From a checkpoint of a small audio frame classifier: norm rmsnorm.
Rows from block 3 of a small audio frame classifier, named by matrix and row number. Rows with one number belong to one neuron. Each number is 200 + 20 x the weight over its row's rms, rounded and kept within 0 to 999. All counts start at 0.
After each neuron's rows are labels from the 100 clips, of 14848, where the neuron reaches its highest value: "peak on" is the class under the peak. Only what is clearly more common there than usual is listed. The data: short made-up English sentences, spoken by a formant synthesiser in many voices. In brackets: how many of the 100.
# fc1: MLP up (model.blocks.3.mlp.fc1.weight, 1280x320), inputs 160-239
# fc2: MLP down (model.blocks.3.mlp.fc2.weight, 320x1280, transposed), outputs 160-239

fc1.221,198,224,192,205,191,235,199,225,179,153,211,202,187,189,199,173,203,218,200,178,186,202,213,158,198,178,202,190,199,202,218,182,239,233,236,204,236,217,199,189,193,196,206,190,206,197,196,206,190,212,177,181,185,212,218,224,199,173,243,184,229,203,223,205,190,187,186,209,236,160,213,162,183,154,228,218,172,155,154,194
fc2.221,189,175,195,208,212,206,217,142,201,175,203,217,213,216,204,188,201,187,223,204,235,231,183,180,201,168,200,228,150,185,211,183,222,179,181,164,198,191,198,207,173,211,221,187,189,205,198,192,187,202,187,166,190,178,239,186,228,229,211,223,230,215,202,203,221,215,183,230,226,187,199,180,205,207,213,232,222,200,202,185
peak on: /i/ (30)

fc1.562,205,204,207,204,211,188,163,189,193,194,206,174,195,233,211,192,183,202,184,240,202,172,189,209,212,197,214,177,169,200,243,198,187,230,187,247,198,221,202,201,223,202,193,219,205,225,196,210,207,208,222,199,206,175,172,195,195,175,169,217,176,183,198,224,165,222,213,200,217,191,239,210,209,175,211,218,213,201,189,219
fc2.562,210,196,204,211,222,199,191,221,208,205,206,183,193,180,129,214,205,183,185,191,225,187,178,201,193,193,182,188,202,232,177,222,187,212,196,218,233,192,194,200,181,190,212,222,155,153,221,223,199,228,217,176,212,174,150,203,192,256,227,216,216,195,206,162,195,193,222,177,208,237,201,192,175,177,177,169,199,193,186,203
peak on: /p/ (94)

fc1.5,232,224,193,170,172,192,221,193,182,190,194,186,180,185,205,187,181,198,206,183,181,211,165,227,180,237,171,212,226,184,191,180,218,228,209,190,205,207,200,212,189,176,210,189,187,172,197,229,213,219,228,192,204,197,192,185,228,193,200,194,219,185,169,217,186,214,186,189,220,191,223,185,201,172,203,216,238,196,205,217
fc2.5,205,168,201,195,201,200,229,176,180,219,176,199,203,182,169,206,225,221,190,232,202,223,187,232,190,201,199,195,199,226,188,220,205,218,208,208,177,225,187,199,188,209,260,193,206,217,191,194,200,178,200,229,215,209,206,216,202,169,175,185,206,198,166,232,213,207,189,218,193,196,192,220,153,199,181,158,171,221,186,163
peak on: /v/ (47)

fc1.648,206,253,212,174,192,227,198,222,175,185,224,178,202,196,214,213,234,206,188,197,176,212,212,193,179,239,182,201,191,193,204,165,226,206,203,158,226,201,221,230,227,162,189,217,199,192,233,212,231,216,218,178,197,235,193,177,212,201,208,181,201,175,192,208,174,192,181,211,204,174,189,172,199,225,182,192,198,207,218,223
fc2.648,203,205,185,171,203,209,177,215,160,235,195,195,218,199,197,199,187,176,188,181,231,232,199,193,198,185,219,209,209,234,195,234,189,218,194,188,190,175,223,199,216,194,205,157,211,201,184,205,178,237,197,191,196,184,147,194,172,189,181,240,180,208,170,176,208,188,234,205,169,214,184,196,223,202,164,187,212,152,197,206
peak on: /d/ (65)

fc1.645,197,189,205,207,205,187,201,130,214,216,208,192,218,231,193,169,154,191,188,186,220,205,189,205,215,217,186,207,225,211,200,176,205,227,227,184,189,187,187,194,202,192,206,191,182,199,205,229,190,212,218,161,208,209,183,219,200,197,206,169,193,201,197,204,212,187,189,220,171,211,188,155,224,193,204,247,224,207,232,241
fc2.645,195,217,190,189,220,246,183,191,242,205,181,177,227,200,195,221,195,234,212,232,165,188,189,238,194,186,198,206,208,194,182,212,210,208,188,224,213,170,188,224,173,250,197,191,156,235,186,216,192,187,213,188,213,203,241,177,200,211,196,193,162,172,155,208,226,234,203,230,197,220,182,206,186,178,198,211,150,176,165,189
peak on: /v/ (41)

fc1.649,216,207,207,217,208,188,189,172,209,199,183,226,201,200,231,203,200,221,186,180,215,171,206,175,198,193,196,206,214,200,182,218,221,204,203,197,215,185,213,183,186,233,164,212,221,212,197,187,160,196,199,173,241,210,188,238,232,158,226,191,191,207,200,230,202,215,209,189,192,218,156,211,205,167,213,213,201,239,178,217
fc2.649,204,201,187,185,203,229,193,191,181,200,213,164,210,219,207,203,210,214,199,179,188,204,220,214,218,189,187,209,191,207,233,184,176,206,192,210,175,200,195,175,202,217,200,243,226,209,222,219,223,236,219,211,179,205,209,198,213,200,211,195,197,229,224,190,224,212,191,238,195,167,228,220,169,180,198,175,227,203,255,193
peak on: /aɪ/ (33); /ɑ/ (28)

fc1.230,191,202,188,200,228,193,206,176,204,194,189,224,181,197,191,202,185,203,214,203,200,192,209,226,190,191,176,184,197,188,221,194,203,191,215,229,208,196,198,237,211,200,223,206,199,196,168,206,176,217,204,215,197,204,173,174,172,184,203,204,185,231,216,242,176,173,198,199,205,188,202,206,198,163,240,203,229,182,221,226
fc2.230,214,165,162,223,199,199,211,188,173,192,211,198,214,186,161,241,188,218,206,177,206,252,176,149,220,197,199,189,193,221,175,186,204,168,218,197,219,172,171,240,235,203,194,222,200,198,184,188,202,197,210,190,199,178,158,196,216,222,198,182,192,187,199,187,180,206,245,212,206,230,201,163,182,198,196,201,208,220,189,236
peak on: /p/ (99)

fc1.615,216,185,218,201,179,212,216,183,168,210,190,183,207,191,214,224,206,173,206,228,180,172,188,190,203,221,181,217,233,208,173,202,192,150,181,231,215,213,212,253,202,202,170,224,188,206,226,161,181,222,205,169,199,188,169,225,178,184,219,184,173,209,214,208,167,218,216,179,214,176,159,225,192,228,198,205,192,192,193,183
fc2.615,155,222,174,196,207,175,201,203,150,216,217,203,201,219,172,215,171,207,239,167,157,186,184,206,215,145,198,202,207,171,190,234,181,204,248,207,219,218,183,186,215,192,196,177,208,206,204,202,206,216,209,211,184,191,199,177,208,211,209,200,197,186,212,170,160,205,173,211,193,200,188,216,209,196,194,216,195,192,207,190
peak on: /ə/ (51); /æ/ (37)

fc1.452,202,230,156,222,177,189,190,223,223,206,210,196,229,197,212,194,199,217,183,221,225,204,195,233,214,231,192,205,210,186,192,181,185,180,221,207,204,162,207,218,224,247,200,190,200,216,185,163,235,225,174,194,194,192,202,229,226,210,200,191,214,218,195,179,221,191,218,197,218,159,189,198,193,193,214,220,219,207,207,194
fc2.452,246,229,184,200,202,241,210,166,169,177,230,204,201,195,192,175,174,227,227,229,203,221,200,224,216,166,183,214,213,194,160,192,152,221,202,203,192,212,175,183,212,195,183,166,211,196,198,190,214,212,195,192,192,197,199,199,216,194,169,188,213,232,154,209,238,222,201,177,193,206,192,194,224,199,203,197,178,233,227,207
peak on: /v/ (44); /f/ (34)

fc1.153,198,218,230,187,184,198,175,184,212,218,220,197,207,189,249,177,205,181,192,174,171,185,168,181,206,228,193,201,212,193,197,206,214,211,189,169,211,184,211,199,217,188,201,196,191,185,206,227,186,217,179,228,217,220,163,175,207,233,195,241,193,229,223,213,193,185,203,175,185,202,216,186,231,209,228,187,204,168,198,202
fc2.153,195,166,215,173,254,187,198,182,248,199,239,204,230,214,182,191,194,182,215,217,179,172,174,170,207,215,202,184,205,233,170,201,204,221,176,209,202,215,202,216,198,175,212,200,181,172,229,229,217,205,206,215,195,247,181,220,202,191,197,188,225,209,232,201,214,176,204,184,217,195,166,186,205,196,212,198,203,217,189,228
peak on: /aɪ/ (42)

fc1.676,234,214,165,168,184,223,185,202,201,184,187,183,199,196,243,193,207,204,190,178,169,191,178,217,203,163,196,236,168,160,174,200,218,221,201,212,234,202,174,198,228,231,183,208,190,214,244,203,149,184,191,228,184,212,157,217,217,199,183,206,210,208,192,181,210,179,213,200,185,196,224,198,209,223,163,181,220,184,220,200
fc2.676,201,186,201,194,217,175,197,184,225,190,196,169,173,196,183,190,172,193,199,230,193,201,225,178,193,179,186,208,206,228,205,220,195,212,194,153,216,176,196,192,192,235,212,209,193,193,184,184,197,229,173,158,195,200,167,222,202,196,158,195,241,178,194,183,194,221,160,205,202,189,183,192,226,189,193,173,175,222,192,203
peak on: /aɪ/ (73)

fc1.386,202,225,205,177,194,189,170,166,200,207,208,211,155,205,166,186,193,235,176,198,234,213,230,201,197,202,215,184,210,185,213,188,196,198,206,193,219,241,199,228,189,181,208,190,206,219,173,190,188,221,228,206,190,180,217,198,193,206,202,202,210,207,224,201,213,192,207,195,212,226,200,209,156,189,195,162,156,224,169,218
fc2.386,232,193,190,202,207,199,222,227,203,175,210,192,204,187,214,219,181,202,197,254,217,180,224,197,164,194,143,212,211,223,186,185,186,202,213,220,253,181,195,227,230,202,204,166,209,187,191,218,212,181,194,186,193,226,232,197,192,195,156,194,210,219,173,212,172,184,149,233,206,197,266,207,168,168,202,205,207,197,205,198
peak on: /v/ (33)

fc1.120,193,231,156,188,192,162,222,209,221,197,246,196,176,197,210,185,172,189,192,230,204,187,163,187,181,189,223,212,176,202,216,234,166,181,174,210,209,187,198,187,173,177,217,166,171,229,223,183,164,180,194,202,205,215,167,213,194,216,152,191,180,162,222,175,216,210,164,178,181,208,178,166,208,205,190,205,198,202,193,187
fc2.120,221,222,214,194,214,225,156,204,173,205,174,227,232,234,194,216,206,206,216,169,174,186,212,202,176,167,159,196,187,208,227,224,193,199,226,215,188,225,195,195,214,222,179,191,203,183,195,197,200,194,227,203,215,212,209,213,202,202,155,247,178,182,239,234,227,217,186,200,188,189,218,234,181,193,183,190,194,197,241,192
peak on: /d/ (75)

fc1.632,211,225,181,214,207,197,220,204,251,220,223,211,179,205,236,208,160,206,170,191,186,204,200,202,211,217,197,196,195,190,171,186,188,158,163,205,208,231,195,204,185,190,204,201,189,186,206,160,169,206,195,199,202,193,201,233,184,203,191,214,204,185,199,214,197,222,248,200,228,245,163,237,175,201,202,184,182,244,146,230
fc2.632,216,209,215,179,187,192,216,168,223,223,201,183,198,191,221,249,222,175,197,190,212,190,209,213,210,220,211,157,225,214,191,215,210,171,208,147,191,161,209,192,210,222,205,177,207,196,195,188,221,184,217,192,218,192,186,209,217,215,187,205,230,197,182,206,211,189,188,203,174,219,181,207,206,201,223,199,182,199,213,192
peak on: /ə/ (45)

fc1.554,233,193,216,219,196,218,207,201,170,220,197,185,188,190,172,181,188,230,205,170,184,180,173,185,205,232,171,187,233,176,199,220,194,172,217,220,185,167,202,211,176,174,208,215,229,223,210,225,174,207,218,206,194,183,214,219,224,225,205,248,182,209,188,188,179,229,188,203,206,204,216,211,191,191,210,193,178,228,200,183
fc2.554,193,212,200,211,198,204,195,206,159,196,205,193,191,189,190,186,236,201,187,190,185,215,177,205,214,209,211,182,194,164,212,181,206,225,193,212,200,208,201,167,208,189,210,215,181,201,187,202,185,189,247,221,210,196,217,232,195,197,231,193,189,190,206,186,206,204,246,184,222,203,223,210,200,204,194,213,174,215,180,183
peak on: /p/ (33)

fc1.725,242,187,204,194,204,188,188,215,196,207,206,204,200,215,234,198,238,213,213,213,199,186,201,200,191,190,177,229,201,227,175,200,183,195,215,215,187,200,214,217,225,181,168,174,211,214,210,213,184,194,197,166,214,143,212,224,183,188,238,175,146,211,197,215,205,186,207,187,196,212,230,204,189,176,213,158,197,214,231,177
fc2.725,185,151,249,192,207,179,228,194,229,219,223,210,210,198,172,190,182,182,212,186,213,220,220,199,205,212,184,223,185,211,210,172,205,224,195,217,202,196,203,191,213,199,181,191,208,181,207,202,227,214,188,182,198,208,205,182,194,182,186,202,176,208,231,196,178,209,198,205,176,215,175,194,237,196,205,208,192,217,189,197
peak on: /aɪ/ (51); /æ/ (34)

fc1.527,209,213,176,208,219,211,200,202,216,220,211,201,186,160,222,199,232,175,211,178,180,188,203,209,199,187,210,172,170,196,219,230,196,208,207,231,212,185,214,187,189,184,220,183,221,229,201,194,176,243,210,214,229,188,174,205,194,207,211,221,156,204,173,198,200,184,193,214,207,194,207,196,237,211,178,208,176,182,203,241
fc2.527,205,212,186,180,196,211,210,167,216,168,174,217,222,231,206,244,222,211,160,201,186,205,214,221,202,191,172,186,219,214,207,236,182,187,234,160,214,219,200,202,187,210,207,200,231,199,204,187,151,186,201,193,205,177,207,148,207,230,209,184,194,218,202,185,211,198,190,192,180,210,205,227,216,219,180,211,213,244,180,221
peak on: /p/ (30)

fc1.205,214,220,182,208,198,188,203,220,216,201,187,185,183,197,208,212,226,187,224,181,202,186,235,173,157,186,175,212,196,234,209,181,201,178,199,221,210,177,179,214,155,201,212,156,205,216,193,207,179,211,189,175,240,219,183,226,196,212,209,192,224,176,218,197,206,232,172,183,198,212,218,223,234,230,228,197,188,226,191,227
fc2.205,229,226,197,209,194,197,221,174,232,190,203,232,203,213,218,211,190,191,169,212,215,206,201,221,183,198,256,156,200,190,201,216,231,163,212,214,216,149,175,196,220,213,208,199,176,201,182,195,194,215,182,193,190,212,233,227,180,228,160,219,169,197,207,190,217,169,194,202,176,201,236,216,189,227,226,217,207,222,164,219
peak on: /æ/ (34)

fc1.613,214,200,149,224,197,202,209,189,199,195,203,222,210,190,210,205,208,202,216,240,191,202,221,229,179,195,171,212,186,212,203,217,199,166,200,188,199,180,146,252,213,183,198,225,194,208,172,193,211,206,245,210,249,220,193,225,230,200,220,213,244,184,213,209,190,176,166,186,191,134,173,210,181,192,202,192,180,181,219,232
fc2.613,243,224,200,231,184,198,182,193,144,195,177,174,180,214,233,205,155,220,175,202,219,192,246,180,207,190,220,201,229,209,220,206,176,162,226,209,218,181,195,234,211,215,186,210,209,197,225,174,211,186,202,209,191,199,201,179,235,218,195,199,196,242,204,241,239,205,217,192,185,179,207,198,173,216,180,199,196,237,164,187
peak on: /aɪ/ (65)

fc1.457,202,225,226,211,185,221,168,195,197,204,191,212,209,204,203,183,215,194,194,211,183,215,215,231,201,229,199,229,191,217,186,204,203,226,197,190,227,215,161,216,214,243,206,195,181,234,183,175,210,193,223,191,198,181,182,187,177,193,240,236,193,186,175,176,206,193,193,169,189,192,190,202,174,222,183,188,178,228,199,161
fc2.457,174,199,199,209,210,211,186,208,182,201,174,173,217,223,216,170,180,192,180,227,182,204,220,185,192,207,191,222,146,196,178,199,217,213,203,183,203,207,186,223,200,190,225,194,192,186,224,177,186,242,189,170,186,196,209,198,206,202,209,172,185,184,209,207,202,210,184,231,199,184,222,195,211,223,188,222,196,180,202,206
peak on: /i/ (65)

fc1.432,211,220,206,198,213,194,196,198,199,220,198,189,218,220,174,153,198,226,187,227,215,196,243,173,199,182,186,230,179,193,193,210,218,226,213,234,218,202,161,218,183,196,219,213,174,184,193,211,175,212,169,214,226,192,205,202,192,241,200,197,212,192,219,208,187,205,197,228,202,167,215,215,250,214,230,174,207,186,199,200
fc2.432,183,157,209,193,216,202,156,200,200,186,192,209,205,198,230,215,185,171,201,197,148,200,248,214,210,198,190,177,238,194,213,189,207,223,181,212,238,204,202,179,215,222,219,201,211,215,183,211,216,198,205,168,202,176,190,206,182,207,189,214,219,193,216,211,188,169,226,186,240,202,211,225,216,224,189,221,219,214,184,208
peak on: /i/ (27)

fc1.691,183,206,185,196,235,200,208,209,232,211,226,188,183,235,226,214,224,192,197,226,190,195,223,201,173,231,209,229,225,174,198,190,196,214,210,215,170,217,193,227,209,202,188,201,178,208,199,218,195,202,233,202,204,172,185,214,198,241,217,166,217,179,230,218,183,211,183,187,174,182,180,163,202,186,215,220,206,170,197,189
fc2.691,200,201,211,213,161,180,156,265,256,221,188,217,186,189,189,232,193,186,185,201,186,219,202,212,182,189,179,228,219,176,231,189,193,182,192,190,207,238,192,204,225,188,219,193,199,182,219,204,211,195,211,226,216,186,193,189,204,199,185,222,208,210,224,189,191,197,173,183,194,193,195,165,202,197,225,202,205,216,213,194
peak on: /d/ (27)

fc1.521,186,201,166,197,218,229,199,163,208,194,188,201,174,208,208,225,194,190,198,184,165,200,216,186,257,196,216,176,176,223,205,227,197,179,270,210,190,211,181,227,240,204,220,194,232,181,203,181,200,205,221,203,174,217,192,193,213,207,199,215,213,188,187,222,204,191,237,180,208,164,181,215,200,183,212,205,178,184,208,181
fc2.521,190,226,178,168,208,184,195,230,159,209,199,176,201,225,180,191,205,218,196,208,198,207,183,207,242,190,216,217,179,220,227,198,156,201,207,209,205,160,173,226,199,193,203,163,172,181,200,187,231,202,217,181,230,185,212,226,191,183,174,205,223,219,215,184,224,206,210,225,210,224,203,198,204,166,193,193,217,189,202,206
peak on: /i/ (88)

fc1.393,180,223,181,198,200,184,184,160,236,184,208,215,202,211,212,212,180,226,204,227,221,199,241,214,199,187,202,239,192,202,200,183,231,219,194,210,211,194,216,203,201,225,166,174,183,228,179,207,224,188,179,189,203,196,187,177,220,219,217,183,225,199,232,196,182,181,192,178,202,231,228,189,202,195,206,204,212,197,207,190
fc2.393,183,195,199,256,180,201,191,194,194,220,154,159,212,179,196,207,252,173,213,214,185,218,198,221,193,215,197,221,192,210,226,186,192,192,206,185,203,199,219,189,218,203,202,210,210,213,177,186,179,198,200,197,198,270,159,197,187,194,207,213,179,173,193,188,195,195,208,184,186,215,217,189,208,186,204,194,207,195,199,206
peak on: /ɹ/ (64)

fc1.482,202,222,209,237,167,231,197,226,195,180,189,189,219,233,211,213,179,245,181,213,204,229,247,212,218,208,168,228,212,234,191,215,201,202,157,196,204,202,166,221,213,214,207,181,169,233,220,225,208,197,175,192,187,192,239,204,219,206,177,187,199,160,209,212,171,169,180,196,186,220,199,190,176,209,201,227,214,196,196,165
fc2.482,173,174,224,195,201,201,176,210,225,211,211,202,209,192,229,196,218,174,207,216,183,215,215,209,190,204,243,212,190,196,196,179,198,208,218,183,196,185,176,199,162,215,221,221,177,181,212,203,198,187,192,215,204,185,244,177,181,245,192,226,205,212,225,220,239,240,210,175,208,203,213,187,188,212,221,205,220,214,194,171
peak on: /æ/ (79)

fc1.454,201,193,180,178,227,208,188,226,191,197,201,208,227,211,199,171,182,217,232,216,219,179,197,182,206,204,194,213,220,195,187,202,142,184,217,177,221,190,185,204,226,191,196,218,209,199,206,201,212,217,173,226,235,196,185,168,185,208,232,213,191,226,214,211,210,179,177,204,230,207,200,156,172,195,193,179,215,247,197,197
fc2.454,211,261,223,162,181,233,173,225,178,191,207,212,218,215,170,242,212,223,151,208,189,190,174,219,188,249,190,170,217,192,185,174,189,185,170,149,205,220,195,194,205,161,193,194,195,187,204,190,225,212,229,191,215,186,184,191,180,159,214,193,198,163,213,203,193,192,209,206,182,212,179,200,196,171,187,217,199,214,162,198
peak on: /i/ (43)

fc1.429,195,217,226,179,203,177,191,203,203,193,184,215,226,201,207,192,206,205,197,177,158,190,180,195,202,246,202,187,210,202,204,245,228,177,196,224,217,240,202,218,188,132,192,200,198,218,162,189,271,204,171,234,197,247,239,211,206,216,178,213,227,190,208,195,170,267,149,199,216,222,197,198,209,185,221,189,204,189,211,167
fc2.429,178,209,222,205,192,227,207,223,169,192,198,209,150,210,213,200,193,198,218,193,173,186,199,213,200,216,193,183,217,181,182,221,197,190,188,182,195,197,215,202,216,188,205,223,208,211,197,206,211,225,193,159,233,218,162,180,203,187,217,186,188,193,187,190,166,210,242,198,202,183,226,197,166,221,193,181,198,218,228,208
peak on: /d/ (72)

fc1.238,185,188,211,218,162,187,184,213,198,213,179,184,199,231,233,183,182,208,199,178,169,199,181,193,198,248,235,200,194,211,234,175,212,198,168,207,179,213,180,167,192,197,174,199,204,186,206,228,183,232,175,192,226,214,200,171,203,173,230,187,188,197,211,197,251,180,176,198,211,196,161,219,250,202,216,212,159,152,237,200
fc2.238,198,197,169,206,200,240,220,221,173,229,196,214,194,194,186,197,212,185,211,203,220,176,208,197,175,197,200,240,156,187,182,185,195,175,205,197,212,190,194,196,172,182,210,186,186,157,187,206,199,170,193,197,168,237,219,207,213,237,234,200,222,185,198,232,194,221,248,214,217,188,176,222,203,189,199,193,220,204,193,188
peak on: /ə/ (77)

fc1.705,235,209,223,193,202,211,238,233,196,194,207,224,224,228,236,187,148,197,204,185,173,223,188,246,206,220,187,181,207,170,200,206,201,215,183,198,208,204,188,183,235,204,205,175,192,236,242,238,185,203,170,195,204,197,229,241,191,235,230,216,238,181,206,186,216,212,139,170,198,199,200,205,221,221,167,215,209,196,181,189
fc2.705,162,194,215,197,193,200,198,239,241,212,233,203,219,213,192,197,212,192,220,193,210,220,200,215,208,233,208,197,223,173,174,207,207,192,190,215,203,201,179,196,210,189,207,190,237,213,181,194,208,232,183,205,229,194,199,176,241,221,182,223,236,215,217,206,212,194,206,202,196,192,174,174,201,208,192,192,193,197,183,204
peak on: /d/ (56)

fc1.294,188,213,188,198,209,197,181,203,214,208,218,197,180,176,205,183,196,199,201,193,211,163,206,174,212,201,191,190,231,181,214,196,200,247,204,180,204,202,201,184,218,216,196,153,172,201,206,164,222,214,194,195,172,211,161,205,237,201,195,192,226,209,207,221,223,212,192,180,210,211,186,217,174,195,206,192,167,181,214,178
fc2.294,199,200,202,202,206,248,214,216,228,205,192,192,229,210,224,203,222,224,201,214,187,224,221,206,220,192,205,198,183,224,206,222,186,192,212,210,200,208,190,195,231,215,210,206,179,220,210,209,133,223,201,229,190,205,210,191,190,197,180,193,179,171,206,230,155,201,229,207,218,191,215,193,177,231,210,205,228,226,183,182
peak on: /v/ (58)

fc1.546,221,208,168,184,225,225,194,223,195,181,214,174,173,195,164,228,195,233,227,201,197,170,211,215,211,188,178,218,199,175,186,167,210,218,215,203,187,198,209,178,152,189,159,194,205,189,189,198,222,190,227,216,206,197,212,189,175,171,174,170,185,234,185,211,194,209,229,185,193,213,247,180,180,227,183,219,210,211,196,234
fc2.546,207,234,176,179,203,229,226,187,203,225,198,218,228,186,191,229,212,204,201,177,201,195,187,215,193,187,181,210,164,189,193,195,192,211,196,191,201,206,218,209,229,201,183,221,222,165,187,224,173,176,210,204,159,179,185,149,207,225,216,217,203,189,212,198,198,169,207,176,173,233,219,202,204,172,224,189,232,210,205,236
peak on: /i/ (32); /oʊ/ (25)

fc1.533,228,202,189,250,178,221,237,188,182,187,188,191,225,190,166,206,197,206,203,215,202,167,228,195,202,228,179,196,236,204,233,193,227,198,211,208,207,232,190,190,219,203,211,181,193,199,167,225,211,186,224,198,183,179,176,215,220,179,210,179,211,197,230,177,252,224,215,191,181,175,206,176,167,181,185,229,197,234,188,230
fc2.533,200,187,213,184,184,229,212,196,206,232,192,220,231,203,187,198,245,206,220,205,198,179,199,206,196,181,226,175,209,225,225,197,183,193,187,191,235,170,212,205,163,201,207,204,232,201,220,222,149,183,192,184,156,211,235,176,205,198,202,166,196,219,191,189,224,212,189,216,215,165,225,203,191,212,201,204,191,207,198,189
peak on: /v/ (79)

fc1.451,173,203,192,153,232,183,166,203,200,213,179,208,195,159,192,200,200,194,206,204,173,209,204,208,195,206,156,171,164,201,195,218,247,204,231,223,205,204,195,184,181,181,168,189,232,193,165,222,228,200,169,161,219,187,210,202,188,216,201,219,211,192,209,225,210,189,212,196,175,188,224,207,177,194,217,218,220,149,212,197
fc2.451,231,176,193,230,182,174,209,171,205,212,182,187,206,238,190,214,202,203,213,208,177,221,188,198,190,193,218,200,198,199,169,172,185,170,195,224,210,224,165,218,224,203,205,194,206,206,178,225,199,193,199,226,203,200,183,172,216,196,208,160,199,199,231,175,180,219,211,175,214,206,190,191,191,209,170,170,265,207,198,227
peak on: /ɹ/ (33)

fc1.186,171,240,189,221,180,211,203,194,180,212,223,182,191,229,196,252,162,194,183,222,184,222,190,170,164,204,195,232,213,170,194,177,223,214,170,220,220,190,175,204,241,229,204,218,182,217,210,201,218,167,190,199,200,208,230,205,196,214,196,182,194,245,221,205,165,191,185,181,203,164,168,204,216,225,212,212,228,205,188,199
fc2.186,190,207,226,213,219,199,189,169,223,215,218,176,203,241,224,179,184,193,245,197,189,214,210,214,220,188,227,210,208,213,207,185,187,172,175,213,202,203,177,219,231,185,198,196,194,182,162,240,200,194,201,162,185,178,208,184,187,214,181,206,172,197,190,171,220,204,207,215,170,224,232,178,210,199,186,193,165,182,212,194
peak on: /æ/ (78)

fc1.520,177,200,224,210,213,186,246,146,179,176,217,198,218,214,212,212,188,197,200,230,202,208,198,205,216,174,205,220,177,170,203,167,182,212,233,210,163,185,187,185,196,244,210,185,211,201,191,169,209,217,197,213,228,222,209,191,215,185,201,211,228,177,186,185,207,199,169,214,201,201,210,153,174,166,224,176,222,202,214,200
fc2.520,183,222,198,170,193,160,195,213,184,254,173,175,172,207,193,165,214,213,212,197,199,207,191,190,197,171,194,190,176,235,212,200,169,170,211,212,206,225,179,231,179,209,200,190,226,203,215,218,216,205,185,198,230,205,224,194,211,198,163,202,213,218,215,198,189,249,169,244,214,172,231,174,174,224,207,158,164,223,186,218
peak on: /aɪ/ (88)

fc1.26,209,185,184,208,244,179,189,185,207,181,203,215,244,198,201,192,208,217,179,187,234,200,193,190,193,188,212,185,218,234,201,196,177,181,250,179,198,176,188,201,201,182,194,223,221,215,182,214,185,207,170,216,242,208,192,234,163,194,210,190,203,174,232,192,170,226,206,215,200,222,227,188,179,210,187,197,195,205,192,191
fc2.26,217,219,187,211,205,195,189,180,192,228,209,193,206,205,224,210,223,184,222,195,173,202,188,235,213,190,176,231,209,206,176,193,184,195,216,199,198,226,151,226,188,214,230,182,197,202,158,215,229,189,186,208,178,211,194,197,205,199,174,226,225,207,236,178,246,215,205,166,229,201,191,210,177,181,208,223,219,223,195,154
peak on: /ə/ (74)

fc1.312,195,214,197,191,221,219,211,250,189,237,198,201,196,169,216,183,199,183,207,189,182,200,203,220,185,182,210,181,174,185,181,223,181,174,167,175,220,249,182,190,167,185,223,184,210,184,211,198,165,213,152,223,196,190,210,211,224,217,167,186,206,197,189,208,181,187,174,208,207,194,191,147,225,192,180,221,168,207,198,218
fc2.312,205,182,212,217,189,186,187,193,184,185,194,194,209,211,209,198,210,209,171,192,189,192,145,182,176,182,222,189,206,183,212,182,194,222,201,216,219,206,181,167,207,200,223,213,226,241,173,197,199,194,199,220,203,226,207,208,218,173,203,203,209,198,203,241,181,188,195,184,213,211,192,215,171,188,135,206,163,198,229,212
peak on: /d/ (55)

fc1.136,161,237,229,191,240,166,199,199,196,209,188,216,203,229,195,171,184,199,184,216,203,214,204,197,187,219,228,241,193,203,212,228,193,201,231,211,196,175,192,212,198,188,227,215,232,159,234,203,209,209,176,233,176,226,220,213,185,196,192,183,219,158,197,187,235,189,239,180,195,200,180,188,209,144,192,176,212,193,216,231
fc2.136,187,185,185,177,221,183,217,205,196,212,237,190,191,176,205,182,175,190,185,203,169,223,224,196,187,236,202,214,171,199,189,221,215,193,166,216,184,180,186,168,224,206,241,197,224,195,149,216,191,225,206,215,210,203,251,222,183,205,224,196,204,207,235,213,156,212,169,199,190,218,168,205,162,191,202,183,207,204,214,164
peak on: /v/ (35); /ð/ (31)